From a checkpoint of a small contrastive image-text model.
Model: 9.65M parameters, encoder norm batchnorm, encoder activation celu, encoder patch size 4, encoder depths [9].
Training: 6000 steps, batches of 512.
Data: 195000 training examples, 15.8 epochs.
Rows from block 3 of the image encoder of a small contrastive image-text model, named by matrix and row number. Each number is 50 + 10 x the weight over its row's rms, rounded and kept within 0 to 99. All counts start at 0. After the name is the row's rms in percent of the matrix's.
Before each channel's rows are labels from the 100 images, of 14848, where the channel reaches its highest value: "peak at" is the part of the image that holds the peak; "top examples" is what is common among them. Only what is clearly more common there than usual is listed. The data: procedural textures in two colours, tilted and lit.
# pw: pointwise conv (encoder.blocks.3.pw.weight, 256x256x1x1), inputs 0-63

peak at: centre
top examples: rays
pw.65 095:67 50 68 45 52 41 67 71 47 47 47 43 51 52 46 50 53 47 48 49 72 48 59 49 58 57 61 51 62 47 33 55 54 58 45 57 50 54 62 48 44 54 47 49 45 41 48 41 42 68 43 53 53 72 41 45 36 53 21 39 48 41 43 87

peak at: bottom right
top examples: blue; pattern colour: blue
pw.208 122:55 49 54 49 39 51 50 52 62 60 44 44 31 40 48 50 51 62 56 48 43 65 48 29 50 47 40 53 51 45 29 45 46 50 48 47 49 56 49 45 45 38 48 50 42 46 55 52 67 52 50 63 55 42 52 45 39 50 43 46 52 39 55 50

peak at: centre
top examples: rays
pw.253 095:74 49 59 37 34 20 39 71 46 33 46 45 51 58 41 65 48 48 48 48 52 61 44 58 53 55 48 57 56 53 38 37 50 56 68 49 46 47 53 51 53 68 45 47 57 55 53 52 41 57 45 44 45 53 52 61 29 45 34 28 66 56 49 55

peak at: top left; top right
top examples: blue; ground colour: blue; orange; pattern colour: orange
pw.163 105:60 46 32 56 83 58 48 50 61 73 34 55 43 38 53 55 44 41 66 60 50 54 51 71 35 42 53 52 45 54 40 43 42 40 48 51 50 68 54 40 41 57 49 42 60 41 42 46 37 52 56 52 44 53 42 49 49 71 61 64 57 61 39 58

peak at: centre
top examples: rays
pw.245 098:77 32 53 68 63 21 42 51 42 68 53 73 52 43 34 50 38 54 56 60 73 40 54 48 72 61 56 37 53 37 47 43 43 44 40 51 77 50 57 65 50 53 45 39 48 60 41 37 50 59 54 47 65 34 50 44 46 57 39 45 58 55 65 72

peak at: centre
top examples: red; rays; looped
pw.165 102:29 50 38 28 46 48 33 57 43 57 41 42 46 51 63 43 56 51 53 44 63 53 70 50 39 48 59 52 48 42 61 39 56 50 45 50 48 54 48 46 36 51 31 53 39 52 38 58 51 39 40 51 60 51 43 31 37 52 53 48 47 61 49 44

peak at: top right; top left
top examples: purple; ground colour: purple; pattern colour: orange; ground colour: blue
pw.217 103:44 62 39 49 68 41 41 36 38 45 48 43 56 27 24 64 41 46 52 60 63 45 65 36 50 20 41 61 39 60 48 44 48 53 56 49 54 37 48 49 51 62 39 62 46 36 41 44 61 63 51 81 35 60 42 45 70 49 52 46 31 65 51 56

peak at: centre
top examples: red; rays
pw.105 111:40 47 53 44 37 10 46 38 39 63 57 51 55 47 49 48 43 53 50 49 37 41 26 52 49 53 63 52 36 54 47 46 33 40 35 58 53 34 48 73 55 35 52 42 33 47 51 37 54 46 39 47 44 56 57 44 49 39 47 57 57 50 54 41

peak at: bottom left
top examples: orange; pattern colour: orange; teal; ground colour: blue
pw.168 095:58 48 42 46 47 46 30 51 37 35 33 58 54 49 48 54 46 33 53 46 48 55 46 28 45 54 39 69 50 55 74 47 49 68 51 45 47 53 45 77 53 57 39 57 47 57 60 53 51 56 50 54 62 53 52 56 48 65 55 55 42 63 35 43

peak at: top right
top examples: blue; pattern colour: blue; ground colour: blue
pw.61 105:55 58 57 46 58 53 50 49 56 33 53 44 49 46 44 40 49 40 51 42 59 74 55 42 43 29 51 43 63 43 42 42 41 52 54 45 29 47 56 53 29 42 40 55 97 50 54 46 57 54 38 41 58 47 49 72 45 48 60 48 35 54 56 50

peak at: centre
top examples: rays; plaid
pw.170 096:49 40 55 58 48 36 39 68 47 36 72 55 63 65 33 54 43 44 50 64 60 61 65 48 57 50 32 26 43 46 53 58 59 54 44 65 43 54 52 52 51 52 42 41 67 34 54 49 52 40 56 53 53 56 39 48 60 69 41 48 68 52 50 48

peak at: top left
top examples: red; ground colour: red; pattern colour: green
pw.177 115:53 13 53 34 74 51 48 48 51 43 31 45 51 45 51 41 47 57 38 42 47 39 53 59 23 42 58 38 51 52 44 53 50 43 45 49 34 52 53 53 35 51 51 55 40 42 50 50 49 40 58 38 46 48 42 48 42 26 44 46 38 53 48 52

peak at: bottom right
top examples: blue; pattern colour: blue; ground colour: orange
pw.66 103:60 58 54 48 59 39 60 48 61 44 40 47 46 47 46 42 63 07 57 63 69 59 54 74 50 38 23 51 45 39 65 53 45 49 55 53 54 70 57 42 33 61 51 42 59 40 44 48 62 51 43 50 37 54 41 47 43 37 54 40 39 51 44 54

peak at: centre
top examples: rays
pw.252 097:62 54 56 63 42 47 44 62 53 34 37 63 49 49 38 50 50 53 56 34 59 53 56 54 49 46 59 28 52 52 33 51 43 41 64 56 58 54 45 51 46 50 47 37 46 27 42 52 48 61 67 57 49 65 41 32 34 49 30 42 48 45 51 71